From a checkpoint of a small contrastive image-text model.
Model: 13.8M parameters, text encoder layers 8, text encoder activation gelu.
Training: adamw at rate 0.00071, 5900 steps, batches of 128.
Data: trained on single toy objects rendered from many sides on busy backdrops, 101725 training examples, 7.4 epochs.
Rows from block 4 of the text encoder, named by matrix and row number. Rows with one number belong to one attention dimension. Each number is 200 + 40 x the weight over its row's rms, rounded and kept within 0 to 999. All counts start at 0. After the name is the row's rms in percent of the matrix's.
# v: attention value (text_encoder.blocks.4.attn.v.weight, 320x320), inputs 276-319
# proj: attention output (text_encoder.blocks.4.attn.proj.weight, 320x320, transposed), outputs 276-319
v.91,098,167,279,167,220,245,168,182,253,214,237,240,255,173,160,113,272,217,247,144,187,219,195,211,288,173,158,152,178,233,241,154,150,170,186,210,157,173,175,181,194,198,222,197,215
proj.91,101,278,182,241,258,186,124,187,187,155,149,203,158,140,221,285,113,220,205,231,249,168,181,155,197,138,229,174,237,239,184,187,229,166,198,281,137,246,237,224,116,221,142,149,162
v.92,089,177,234,213,112,195,240,166,222,119,204,176,206,291,144,179,154,168,296,192,210,262,143,238,195,194,94,197,235,180,195,246,175,168,158,167,193,229,244,193,224,200,192,169,264
proj.92,086,285,315,216,261,240,192,181,175,205,179,303,266,210,161,210,214,272,219,159,181,248,231,224,240,207,122,161,239,234,194,94,129,118,174,232,210,146,160,197,197,242,199,153,215
v.93,085,236,214,221,254,191,227,214,207,183,145,240,90,229,238,268,247,191,202,174,184,263,207,140,200,206,202,204,199,244,197,175,122,207,167,187,172,178,223,231,225,208,174,192,252
proj.93,087,250,174,246,173,210,204,202,225,170,261,176,163,280,227,145,196,162,228,230,135,176,133,261,209,252,233,160,214,179,225,213,159,219,220,168,165,273,189,186,200,219,232,202,202
v.94,078,219,102,236,167,178,196,294,209,271,215,180,210,144,260,205,215,207,135,233,203,139,227,200,176,248,261,188,131,191,194,234,260,242,169,231,254,206,218,192,198,163,209,253,131
proj.94,074,83,119,144,147,177,202,204,220,209,221,140,158,174,230,187,230,142,175,203,212,156,199,172,197,184,247,234,124,178,200,261,252,254,224,170,218,208,232,213,245,163,210,240,191
v.95,077,155,227,224,180,196,223,122,217,238,185,269,185,237,166,148,186,235,237,145,234,239,141,227,263,159,207,163,216,201,209,141,197,179,266,181,123,172,211,198,233,239,241,159,228
proj.95,073,324,218,242,241,199,135,245,198,185,166,175,194,214,213,258,166,290,171,241,197,223,230,206,156,175,215,192,270,238,163,185,197,171,174,251,217,232,171,177,106,212,180,201,174
v.96,116,258,237,218,188,146,164,186,207,170,188,230,148,195,220,299,171,237,204,245,216,142,205,183,173,152,190,217,197,245,181,239,122,164,199,311,187,177,189,195,162,183,176,229,207
proj.96,115,137,171,172,240,208,226,177,178,286,235,243,189,166,213,211,254,181,185,166,273,191,239,201,223,149,195,196,206,210,242,150,226,253,228,243,204,166,281,157,124,224,167,117,143
v.97,131,168,228,179,210,241,225,177,219,221,243,206,174,196,205,171,211,149,192,164,143,283,173,269,237,191,148,167,203,155,282,195,238,175,237,169,170,198,161,205,234,240,243,149,202
proj.97,148,262,248,241,236,212,179,192,182,150,137,244,208,200,233,207,165,219,235,194,163,179,178,176,194,197,216,162,209,225,191,215,143,120,147,185,171,194,127,236,199,208,183,244,272
v.98,096,189,128,240,158,226,198,187,165,236,180,220,180,195,244,128,184,175,294,183,269,124,172,207,197,151,213,256,197,201,235,206,178,296,193,134,167,245,230,191,204,194,152,229,193
proj.98,104,178,188,131,94,180,255,221,226,169,225,114,205,235,160,179,251,194,195,207,219,195,189,195,231,236,170,262,193,188,166,187,235,268,223,191,221,225,235,189,238,202,233,206,240
v.99,103,182,188,169,188,236,220,189,204,184,240,224,167,214,179,141,118,147,273,182,200,187,147,274,217,137,160,204,190,179,289,189,184,191,135,217,147,300,274,204,236,198,214,127,196
proj.99,091,220,267,202,199,237,253,170,222,167,226,230,236,244,211,141,253,197,259,127,206,189,202,136,263,290,181,106,221,244,205,162,131,136,161,205,188,198,172,175,220,248,218,222,274
v.100,142,138,190,159,221,243,207,155,197,232,253,224,201,192,194,126,222,151,194,141,149,242,193,276,230,218,173,158,168,158,314,185,278,187,232,170,152,171,204,178,182,211,245,136,188
proj.100,152,228,255,215,204,187,162,198,195,127,171,221,227,209,213,193,181,194,220,184,150,217,174,197,194,202,201,174,206,196,180,237,149,120,159,177,198,175,134,229,212,196,204,265,283
v.101,093,197,158,234,214,226,268,153,141,183,269,227,208,195,193,153,173,158,250,203,267,143,155,242,205,198,245,236,229,182,299,195,216,270,127,110,142,233,259,188,195,211,155,171,237
proj.101,094,198,193,173,89,216,264,194,214,167,227,119,189,235,173,160,237,200,229,201,235,160,172,151,225,264,168,213,232,206,179,184,206,255,193,205,190,263,220,179,248,226,217,201,246
v.102,125,289,207,245,245,190,135,222,189,211,181,189,206,207,154,262,181,286,146,266,216,143,240,183,158,177,186,187,197,211,155,231,173,178,188,381,232,145,206,192,138,157,194,238,169
proj.102,118,65,178,195,225,202,184,168,210,270,300,259,206,206,194,140,248,138,176,138,203,249,217,225,207,212,177,118,201,152,274,213,190,227,232,213,219,130,231,130,170,189,214,185,126
v.103,099,222,245,179,212,205,140,201,197,226,189,175,195,174,125,277,239,282,173,230,159,208,217,201,185,178,201,148,138,223,186,216,197,158,240,339,253,183,192,172,160,172,245,232,148
proj.103,097,110,203,215,283,198,143,172,196,254,238,300,201,189,220,166,220,147,176,143,176,238,216,229,195,172,203,112,190,167,258,222,170,178,210,210,195,103,198,161,142,179,200,205,150
v.104,115,177,182,143,201,250,223,178,211,259,232,214,171,200,155,130,168,139,268,183,195,222,190,296,230,130,177,240,220,144,321,203,260,196,184,177,129,200,229,185,215,152,218,128,185
proj.104,106,216,275,158,175,182,238,197,236,131,190,200,260,240,192,158,216,198,231,141,179,218,198,171,242,249,192,174,191,214,174,206,162,134,180,178,205,157,166,194,217,211,234,267,306
v.105,100,207,284,167,224,209,192,219,255,171,217,200,185,204,200,219,265,193,113,206,136,288,214,180,202,249,212,157,163,177,143,203,190,152,250,225,254,183,118,195,174,227,251,242,188
proj.105,107,258,204,260,297,206,141,197,164,211,130,262,190,151,235,255,124,235,199,228,178,183,205,216,156,141,243,187,197,214,207,213,187,139,180,202,173,191,163,240,165,188,164,193,168
v.106,120,241,216,277,190,164,178,240,223,151,177,209,189,206,226,232,253,208,140,254,225,186,216,111,147,289,268,182,213,241,77,215,173,217,209,217,273,179,146,190,171,243,177,251,222
proj.106,112,193,123,246,191,213,159,206,170,251,209,174,141,163,195,233,158,208,176,274,206,178,185,232,146,162,205,233,215,171,227,214,245,267,226,212,195,265,218,213,205,179,176,152,90
v.107,126,269,213,279,195,181,156,238,168,187,138,176,211,212,202,260,212,256,168,274,250,129,261,124,162,220,230,230,235,256,71,244,144,223,176,281,228,185,185,202,190,174,161,274,193
proj.107,131,130,136,209,181,210,194,190,200,267,272,184,169,188,182,189,208,178,173,215,229,208,207,224,178,199,187,198,217,167,244,200,240,276,236,219,209,221,249,160,200,193,201,151,99
v.108,102,133,197,111,236,177,219,228,222,238,137,210,230,166,186,149,170,213,255,153,192,177,189,239,222,155,241,217,190,195,178,166,229,208,265,79,196,151,201,242,247,150,227,226,169
proj.108,105,216,233,109,174,152,249,270,228,162,164,150,235,229,154,212,237,203,171,205,193,260,229,231,245,203,179,318,131,202,144,184,260,235,234,168,248,179,230,219,215,163,227,212,256
v.109,137,111,193,181,218,182,224,198,237,234,135,239,255,162,252,156,254,145,207,142,182,219,238,193,230,196,257,233,192,189,188,170,246,226,225,93,231,158,182,190,190,213,200,233,203
proj.109,147,270,200,146,167,138,177,256,202,137,129,124,220,182,180,274,168,239,169,273,185,202,202,250,198,140,213,326,145,204,128,207,256,210,230,177,227,215,213,256,204,166,202,206,240
v.110,123,120,177,191,226,218,244,240,218,210,169,262,241,168,229,149,224,146,221,130,193,247,216,167,216,233,256,219,191,214,141,187,264,225,216,57,216,166,160,216,222,209,207,194,189
proj.110,134,293,197,180,161,161,184,260,196,136,127,119,211,194,177,269,148,252,184,286,172,197,183,241,181,168,213,326,174,203,127,217,244,205,211,170,220,243,183,270,231,171,202,218,234
v.111,109,185,180,182,207,261,221,154,210,228,225,219,147,231,240,128,133,136,260,186,177,175,156,288,213,128,189,218,230,165,294,188,265,211,156,150,139,236,246,218,229,168,234,102,190
proj.111,110,240,279,187,187,215,244,196,224,146,188,211,244,254,207,152,228,201,238,146,180,196,194,156,245,273,193,145,204,231,182,185,145,140,161,190,193,185,152,191,218,231,232,254,304
v.112,077,187,163,217,197,195,224,229,206,167,290,138,194,159,225,165,150,136,204,210,210,198,172,203,155,241,256,159,223,195,209,292,271,196,249,209,197,173,215,118,208,242,253,238,146
proj.112,069,150,173,195,147,189,164,189,187,210,159,234,174,139,196,208,156,193,171,249,167,287,141,207,177,107,189,223,177,157,248,196,216,253,263,207,187,178,205,156,128,183,231,155,185
v.113,101,180,229,219,173,227,187,174,168,130,145,157,167,183,217,209,121,216,187,211,246,170,110,227,144,217,199,163,270,144,207,256,188,206,205,194,174,219,179,234,217,275,179,111,246
proj.113,124,229,245,204,257,198,149,247,114,283,116,257,198,137,150,242,149,241,207,182,233,218,239,166,143,154,190,229,273,192,169,144,252,222,195,272,216,162,168,225,154,190,190,155,158
v.114,099,244,293,174,225,221,168,256,160,237,58,269,180,256,205,262,209,239,216,210,155,215,241,252,202,210,183,238,205,199,144,187,218,154,182,172,195,199,206,319,265,224,200,142,249
proj.114,107,248,240,238,244,215,246,233,197,216,205,194,228,280,192,110,213,186,237,167,214,147,220,210,203,309,214,175,238,229,157,191,173,205,147,182,188,219,156,221,200,213,213,258,228
v.115,120,249,247,196,123,214,185,137,185,156,177,146,167,197,173,191,99,162,223,222,269,194,147,170,142,202,174,161,268,156,216,229,204,179,178,225,120,258,175,229,208,224,207,181,233
proj.115,149,230,235,195,252,201,153,244,132,285,125,243,190,118,156,251,158,226,194,182,249,210,238,129,156,147,198,223,247,209,191,135,282,230,207,281,196,178,193,220,168,176,194,152,139
v.116,097,243,192,160,167,214,206,182,163,157,247,197,244,175,143,108,221,205,236,207,214,173,225,140,223,184,158,170,171,225,231,154,214,219,172,262,102,208,195,165,180,189,156,237,162
proj.116,106,198,166,181,197,184,223,178,241,163,212,156,188,165,210,257,216,174,184,195,252,186,224,97,257,187,216,180,142,245,235,199,239,187,202,231,152,240,257,208,243,163,173,206,167
v.117,111,248,150,166,183,217,199,225,207,204,219,216,253,183,182,148,218,196,211,159,208,175,254,178,280,182,188,198,142,249,226,157,220,239,201,232,167,180,218,147,161,132,210,256,153
proj.117,124,164,151,174,155,187,234,159,270,127,259,138,192,216,233,219,248,164,178,212,198,197,183,177,266,210,207,179,109,212,240,245,183,185,213,168,178,237,253,184,254,184,183,228,209
v.118,123,232,218,215,99,205,199,130,166,138,207,153,194,164,176,208,102,180,236,215,241,133,144,171,177,208,128,165,276,176,223,221,235,198,194,237,134,252,184,225,215,202,193,166,217
proj.118,148,227,232,189,253,191,157,251,143,278,120,232,185,118,159,255,161,213,189,181,256,213,239,114,169,151,205,219,231,215,191,133,296,235,211,287,187,181,204,220,164,165,191,160,136
v.119,090,230,191,249,178,204,210,163,207,154,218,171,195,191,230,239,147,195,251,209,261,160,97,193,133,241,210,120,239,139,173,236,212,162,170,178,197,253,162,249,224,236,219,168,234
proj.119,113,218,245,199,249,183,142,252,134,278,117,244,195,140,152,236,149,219,187,186,222,238,223,161,145,151,203,225,254,189,177,147,265,246,213,266,207,159,180,203,142,177,201,162,154
v.120,083,158,323,202,208,197,167,251,169,263,140,268,185,214,200,199,221,229,232,238,185,237,208,277,163,201,165,289,257,187,207,222,168,181,183,164,242,204,179,270,190,208,179,156,223
proj.120,081,245,206,231,236,230,224,196,204,203,240,213,238,254,219,149,208,250,232,183,206,105,248,240,176,255,202,184,240,224,170,205,152,134,146,189,238,198,154,234,211,244,213,234,223
v.121,130,247,262,230,164,215,181,143,160,146,212,150,163,207,175,199,125,175,233,221,258,201,121,205,171,186,150,181,267,173,194,226,227,199,163,224,149,262,180,225,236,249,181,135,246
proj.121,153,240,246,202,253,210,154,246,119,281,114,253,186,127,153,243,154,230,205,185,247,202,235,140,158,153,191,226,261,209,179,126,272,227,196,280,190,181,186,232,163,182,192,149,149
v.122,096,212,126,220,114,232,197,190,203,196,268,194,232,233,167,150,180,146,216,183,223,144,193,104,228,182,161,178,172,230,234,166,210,222,226,256,158,190,236,142,145,161,212,242,179
proj.122,104,173,150,170,166,186,213,163,250,152,230,153,185,160,221,256,221,180,170,212,222,203,200,136,249,166,212,186,126,223,255,217,223,186,222,208,172,232,260,189,244,173,181,195,177
v.123,103,183,284,233,273,203,226,167,196,180,120,190,156,204,202,297,208,202,144,221,224,222,181,245,149,215,210,239,255,153,155,246,207,179,202,122,236,212,175,282,263,262,213,136,269
proj.123,119,237,254,232,245,219,183,243,130,255,150,252,206,220,167,160,168,234,237,186,193,197,205,241,152,222,188,219,283,184,144,169,194,217,174,213,218,173,140,224,158,221,211,191,209
v.124,127,171,119,201,233,172,200,260,201,224,236,190,253,181,227,162,265,201,192,208,156,210,236,201,222,184,235,186,108,253,250,182,189,220,217,261,256,151,220,134,147,158,210,252,156
proj.124,148,145,143,184,134,187,232,148,282,126,277,148,201,242,244,190,247,161,176,226,159,206,159,238,245,212,200,182,119,187,242,266,149,185,222,131,198,225,243,161,238,201,199,233,238
v.125,106,119,118,238,248,167,197,223,178,238,242,195,216,215,284,244,213,230,221,202,153,244,224,226,178,231,286,225,187,166,168,229,198,230,257,159,266,206,221,203,238,179,259,180,149
proj.125,116,145,195,178,154,208,179,196,222,198,231,212,196,237,233,150,210,203,165,218,119,241,160,326,161,194,195,214,199,135,202,240,151,209,244,139,275,148,170,140,166,239,228,200,250
v.126,123,118,134,243,283,159,213,231,225,233,217,251,217,212,271,211,270,186,183,189,147,260,239,243,207,217,274,243,136,203,208,190,167,210,218,165,266,131,195,183,210,176,206,222,191
proj.126,150,165,178,201,138,208,220,152,245,133,275,182,218,271,238,152,234,201,203,220,126,207,155,317,210,226,184,194,182,162,202,259,103,163,200,117,241,190,189,172,218,248,217,223,272
v.127,139,255,242,233,132,217,191,135,161,147,176,178,185,204,172,201,102,187,225,232,242,164,129,177,166,207,166,169,266,146,208,197,227,200,188,225,168,256,184,245,242,235,178,165,208
proj.127,153,231,244,191,254,205,153,255,136,287,113,242,181,128,156,239,162,215,194,181,246,208,236,132,161,157,199,225,240,209,187,130,288,241,209,280,189,182,195,222,164,169,195,158,138
v.128,111,302,243,246,259,206,120,228,227,229,206,231,148,186,199,267,258,180,125,204,170,181,240,126,194,183,268,171,154,249,137,186,225,225,235,263,252,198,202,207,218,182,243,217,177
proj.128,110,154,208,192,233,204,215,161,244,239,161,239,202,175,161,169,134,172,170,175,185,209,195,187,194,191,239,181,135,173,205,199,256,274,279,221,161,132,244,127,155,147,227,208,147
v.129,094,165,153,207,161,192,276,163,189,192,212,195,306,191,204,101,184,238,235,197,240,158,183,255,139,215,188,220,247,143,300,226,230,226,186,107,193,142,196,137,148,190,159,186,254
proj.129,099,187,245,159,183,192,149,241,162,168,229,189,191,255,209,225,291,228,188,177,203,218,213,226,234,218,131,197,256,194,170,199,136,146,130,183,227,207,147,239,236,243,192,201,254
v.130,091,273,219,190,296,227,162,225,187,205,145,192,161,161,209,298,251,240,135,241,187,180,275,206,221,108,261,191,153,214,61,170,232,192,230,247,279,135,184,247,222,188,243,195,130
proj.130,096,130,221,164,234,188,263,177,257,220,191,229,191,236,139,167,152,166,182,151,189,225,197,213,224,224,231,218,132,163,192,217,263,293,272,192,169,122,262,162,162,148,242,197,160
v.131,103,266,168,252,316,175,170,248,182,211,206,197,231,186,210,249,223,254,148,228,188,213,319,201,163,167,228,219,153,250,170,203,203,158,251,272,253,146,153,236,175,148,228,271,99
proj.131,107,80,178,163,225,184,234,194,233,223,224,198,153,253,158,163,154,160,195,143,230,209,203,209,208,232,222,203,174,141,194,274,260,291,242,209,189,137,264,152,151,157,202,212,144
v.132,093,246,242,169,185,203,172,287,269,177,144,118,116,228,207,293,244,153,202,186,182,278,194,173,290,215,239,195,147,195,115,182,210,210,216,239,229,236,219,160,250,235,218,191,169
proj.132,098,245,172,246,223,206,282,186,235,226,129,220,248,163,183,184,117,224,199,261,143,212,205,212,162,199,252,246,120,209,215,183,246,222,286,170,196,196,188,224,212,143,245,205,178
v.133,074,206,169,125,138,161,169,199,211,226,159,184,180,192,198,197,213,139,198,262,256,241,147,178,172,207,208,255,183,151,140,167,279,238,232,131,199,235,278,186,197,174,158,156,228
proj.133,059,236,227,187,171,223,220,251,190,218,145,251,237,235,192,173,272,250,179,257,130,206,213,231,208,244,154,204,167,200,215,147,148,186,209,163,206,211,104,233,285,184,233,200,253
v.134,095,135,188,170,182,190,226,139,219,252,300,260,250,218,164,108,192,234,232,179,234,180,216,227,204,275,184,180,229,185,265,154,146,174,228,178,108,155,151,172,97,198,206,242,195
proj.134,093,183,179,201,213,191,92,207,151,180,239,170,118,163,245,252,203,178,235,151,294,177,213,151,201,158,216,171,280,226,183,225,209,169,132,280,196,221,248,192,145,239,126,194,168
v.135,088,260,196,228,267,201,157,217,211,194,171,196,224,183,240,235,217,228,106,219,162,201,233,156,178,131,298,228,166,254,196,245,272,218,241,251,250,182,164,196,126,218,229,218,181
proj.135,090,102,262,137,225,189,207,194,240,211,182,245,177,245,135,177,199,180,147,137,181,246,203,219,233,220,195,196,153,141,163,222,231,273,260,199,175,99,234,149,167,152,245,210,187
v.136,090,137,206,175,147,160,314,154,177,233,252,190,303,189,185,100,147,218,243,170,270,228,170,253,146,227,178,258,252,175,242,248,205,183,188,153,155,185,218,115,171,211,194,178,218
proj.136,089,229,232,184,183,198,142,243,152,173,234,189,207,220,223,232,300,234,206,198,205,205,219,219,224,201,148,200,268,220,186,185,139,121,128,198,231,228,144,258,236,249,184,191,248
v.137,084,269,246,103,150,235,207,197,186,229,177,177,189,231,153,265,206,225,269,186,177,239,247,225,265,213,133,234,199,188,187,202,198,153,125,134,246,237,224,233,279,229,197,177,187
proj.137,077,253,124,283,217,211,341,184,212,207,196,187,226,197,241,181,138,212,240,265,183,194,200,203,162,234,248,256,164,232,242,202,228,178,220,139,239,259,194,257,218,201,213,191,196
v.138,105,259,188,234,296,190,172,234,203,214,197,205,216,227,217,243,253,231,114,223,174,174,295,176,159,171,256,202,148,229,125,234,205,205,263,274,240,146,202,253,153,149,220,282,142
proj.138,100,88,188,164,230,185,227,182,241,222,218,209,158,241,155,164,146,165,183,143,219,213,202,212,208,217,217,196,163,136,192,270,259,287,256,206,184,126,264,144,148,153,211,212,148
v.139,084,187,159,266,233,188,226,194,150,236,248,204,297,197,188,121,204,284,169,197,233,149,244,238,148,176,247,240,229,235,216,222,145,163,190,233,244,102,129,193,115,206,195,229,207
proj.139,092,93,228,134,200,194,154,207,193,194,260,207,137,256,178,188,234,157,199,101,253,214,204,201,243,218,164,168,242,156,172,244,200,232,165,231,195,148,236,157,167,221,172,194,180
v.140,069,204,135,214,187,115,203,210,225,166,137,195,172,171,149,208,224,158,209,206,199,237,161,206,211,192,268,212,180,171,141,209,240,211,232,206,276,182,237,183,207,267,173,182,212
proj.140,051,205,264,164,204,216,252,237,218,221,187,253,250,252,164,161,289,216,115,207,141,220,208,230,210,245,160,197,166,171,212,150,164,218,229,153,210,146,132,195,236,195,264,197,262
v.141,088,222,211,165,165,219,160,238,186,184,130,166,139,175,209,267,186,147,244,227,194,256,199,195,209,167,222,173,186,180,150,191,219,200,177,175,240,268,269,213,246,172,197,185,196
proj.141,086,242,169,249,204,206,309,196,237,224,133,216,264,186,192,167,129,234,199,275,124,221,198,229,155,222,238,244,124,204,228,191,224,210,274,137,219,210,162,232,238,157,254,214,207
v.142,093,199,177,152,184,185,187,241,218,290,152,207,243,249,203,173,168,260,236,226,129,220,214,217,237,214,132,188,157,222,218,171,161,195,196,217,200,259,172,198,257,142,229,231,185
proj.142,070,224,95,253,171,198,225,180,181,182,221,138,157,187,243,200,113,199,310,243,245,146,172,179,185,194,233,226,222,225,239,245,209,209,162,197,193,308,247,227,207,208,124,204,157
v.143,097,231,182,239,337,235,93,200,196,204,223,165,227,161,252,217,244,262,125,184,233,165,270,158,192,175,242,177,176,223,180,197,192,165,241,329,250,156,157,214,145,163,243,227,196
proj.143,094,110,218,154,235,183,182,174,228,210,218,209,161,213,151,191,161,159,181,119,239,204,200,186,231,194,219,179,187,158,171,239,256,278,235,246,164,123,286,137,131,172,198,199,141
v.144,093,210,190,171,214,186,158,205,229,173,240,137,228,233,189,293,176,269,124,189,208,175,237,230,208,178,224,186,167,182,122,252,228,186,255,244,209,140,288,226,191,163,210,187,111
proj.144,087,138,153,187,194,154,231,220,256,209,127,163,181,227,249,215,169,170,177,238,205,244,189,202,178,219,257,198,132,203,234,294,230,216,245,169,176,235,208,173,182,135,208,273,231
v.145,081,243,159,238,220,207,210,272,146,204,222,170,185,234,234,158,196,209,163,257,244,262,207,221,152,202,247,271,228,275,216,235,157,199,154,147,245,139,121,203,163,227,177,286,256
proj.145,091,211,255,202,174,158,276,172,196,193,240,173,345,261,120,169,248,218,133,167,208,219,234,232,195,238,158,205,177,165,188,185,152,207,200,151,242,136,215,209,237,167,264,223,231
v.146,102,253,139,222,223,158,180,234,175,139,186,139,207,232,227,236,161,257,142,246,203,113,222,243,143,139,221,216,178,172,167,270,186,196,201,235,259,138,181,188,136,181,160,210,197
proj.146,111,152,193,202,148,143,267,174,209,219,179,172,313,256,164,188,197,214,144,219,221,227,213,238,165,206,197,214,149,167,251,251,176,216,225,150,216,159,241,168,210,129,250,252,239
v.147,130,179,309,155,150,232,195,159,204,206,192,234,180,178,175,180,213,187,244,145,181,238,180,170,285,233,131,176,215,207,187,119,210,176,181,190,111,259,209,187,298,239,230,149,213
proj.147,144,248,210,195,262,264,149,229,192,213,182,248,86,154,232,200,204,195,253,181,204,150,203,135,248,195,207,179,234,258,183,123,234,205,178,269,155,236,179,208,174,257,141,152,160
v.148,080,184,215,220,176,231,230,179,179,107,175,216,203,231,197,231,148,263,163,222,189,110,168,165,138,238,173,210,192,155,146,257,172,195,147,218,183,223,159,250,215,239,171,171,190
proj.148,076,186,208,180,176,196,194,184,201,231,125,170,197,226,193,193,205,221,166,196,254,79,192,203,215,193,199,185,193,196,242,185,180,271,173,217,114,187,280,107,110,204,168,217,279
v.149,085,217,218,178,222,149,165,156,238,175,214,129,231,260,201,257,164,272,189,282,203,154,219,242,144,167,248,240,202,198,141,265,207,197,229,194,271,145,164,272,216,214,147,208,195
proj.149,091,187,224,192,187,168,283,201,234,208,123,145,236,278,185,167,208,195,145,201,239,164,201,206,201,250,218,194,149,190,224,234,183,268,203,169,140,183,244,149,140,145,210,268,289
v.150,101,193,185,141,247,113,172,180,239,204,182,182,246,229,211,275,169,228,75,200,176,143,268,239,214,180,243,189,184,191,148,216,266,184,260,212,243,186,247,211,182,167,224,204,107
proj.150,084,165,183,191,201,171,251,234,255,195,123,147,174,238,250,180,174,149,186,233,192,237,168,208,186,239,262,195,148,200,223,289,230,234,231,149,158,251,191,185,183,146,206,271,253
v.151,087,174,218,250,143,235,236,211,150,227,194,244,192,181,211,120,203,153,243,183,188,241,123,139,195,225,185,212,264,216,246,186,132,215,167,124,190,246,122,176,174,266,210,194,268
proj.151,077,258,255,205,182,228,183,173,146,211,258,239,253,193,131,180,226,253,202,163,214,131,226,217,213,173,133,211,257,185,182,98,156,196,151,230,223,131,218,198,190,253,193,137,196
v.152,065,198,210,161,192,227,254,184,195,205,154,165,177,201,199,140,195,172,331,147,221,273,183,173,187,205,97,171,226,144,199,137,236,188,167,149,115,304,202,188,254,166,208,209,261
proj.152,046,211,170,222,228,222,175,180,164,192,194,269,144,174,196,223,162,237,261,171,244,142,203,118,229,166,180,228,267,223,190,147,211,198,179,285,185,174,216,201,186,280,131,136,182
v.153,090,174,178,246,160,222,248,157,174,216,199,284,169,158,273,121,189,150,229,172,208,244,107,145,214,260,204,189,247,211,251,117,199,193,198,158,112,208,135,182,239,215,210,178,295
proj.153,095,242,230,177,194,251,127,194,167,213,249,227,166,158,187,190,229,231,225,174,181,129,204,221,219,172,161,197,261,184,157,115,189,200,165,229,226,179,194,197,188,274,180,126,167
v.154,104,237,129,251,232,191,211,253,129,187,212,174,207,190,220,181,189,201,183,239,179,195,234,224,153,183,255,252,185,214,195,239,174,249,195,198,266,152,205,191,143,178,194,265,247
proj.154,124,188,216,220,161,150,284,167,191,183,242,176,339,253,140,187,214,207,156,193,204,253,213,237,181,219,169,218,170,161,223,225,158,188,213,151,240,154,218,213,243,150,263,230,221
v.155,096,211,126,181,269,160,162,187,237,158,209,147,232,214,198,243,149,224,149,229,230,133,264,255,153,146,244,206,197,140,179,207,207,237,225,252,253,134,249,189,144,135,196,220,158
proj.155,098,133,163,199,149,140,238,182,222,211,166,163,279,237,197,217,188,193,145,242,210,257,205,237,156,191,222,208,145,174,245,286,191,202,232,152,219,186,235,169,217,123,243,261,226
v.156,093,165,233,190,128,204,244,141,227,229,195,207,134,153,193,192,220,144,215,136,205,214,179,155,234,284,188,144,206,229,193,144,251,193,246,226,139,293,189,209,241,205,184,193,154
proj.156,110,201,187,168,223,243,95,216,206,206,195,207,83,140,251,219,202,198,229,199,177,147,178,196,217,175,211,178,237,209,170,172,223,208,188,239,179,230,190,180,157,262,150,152,178
v.157,104,240,119,292,234,220,200,259,134,172,218,190,188,182,221,136,213,190,219,216,188,184,192,196,146,193,229,264,237,203,261,251,136,202,180,223,220,170,166,160,172,204,185,263,252
proj.157,100,200,232,211,167,169,247,153,173,194,256,199,333,234,113,193,229,233,151,177,209,228,234,234,192,199,140,210,191,163,210,180,149,185,205,185,250,125,230,202,234,176,257,195,204
v.158,064,203,193,261,195,127,256,308,239,233,175,233,263,222,212,201,204,223,155,262,184,240,243,197,232,300,247,244,158,249,153,191,188,204,204,162,202,214,123,311,196,183,189,211,180
proj.158,045,236,258,162,220,199,255,221,245,181,258,122,230,246,195,117,283,169,151,146,150,168,198,230,229,275,214,190,174,153,119,190,199,244,193,102,223,179,163,245,224,191,238,242,225
v.159,097,198,134,200,232,217,203,257,169,224,218,174,208,186,163,109,207,221,243,194,179,188,213,199,231,147,159,219,188,203,256,209,200,191,168,209,239,170,226,155,189,164,221,247,195
proj.159,093,197,182,238,199,165,252,180,182,186,250,232,287,199,169,220,189,199,197,198,201,293,228,171,184,192,192,219,186,214,231,212,198,138,222,199,253,181,186,251,283,167,242,209,150
v.160,073,200,178,219,257,202,201,143,228,153,240,212,173,266,254,167,263,141,139,223,201,159,222,126,179,185,242,179,146,198,229,214,183,238,189,223,202,165,187,213,271,177,212,251,203
proj.160,066,212,182,204,94,187,222,157,184,137,217,175,192,181,187,197,195,218,270,265,175,180,108,315,246,150,181,235,178,159,268,232,163,193,228,166,137,246,185,231,219,194,190,162,228
v.161,103,211,253,157,177,213,193,202,138,215,68,240,213,119,161,167,132,216,311,197,259,216,125,185,202,164,160,235,233,188,155,202,226,209,162,163,107,255,182,224,219,233,221,159,233
proj.161,105,156,229,151,253,176,169,244,265,183,254,168,179,247,193,203,224,150,139,143,185,267,236,139,209,288,219,153,208,187,134,215,251,225,220,225,254,162,204,157,190,209,212,238,144
v.162,101,152,150,170,233,127,232,302,278,193,249,190,226,338,226,205,267,219,146,220,172,229,250,166,212,254,245,191,168,180,152,221,188,217,240,160,279,193,170,233,280,170,221,250,166
proj.162,095,232,169,266,156,232,222,127,168,204,160,197,173,178,251,204,155,191,222,281,213,109,126,254,178,116,211,169,186,186,273,227,153,216,194,189,123,250,211,198,151,206,175,168,272
v.163,095,193,150,233,215,244,237,166,165,130,234,204,145,183,233,150,206,114,183,200,219,193,189,216,203,189,172,215,239,218,262,197,173,177,194,257,209,146,198,72,97,268,194,182,283
proj.163,077,235,213,163,154,164,215,274,194,194,235,193,264,225,124,163,246,244,278,184,182,226,242,221,236,263,167,273,183,245,184,171,194,152,185,169,232,226,186,248,325,156,224,221,174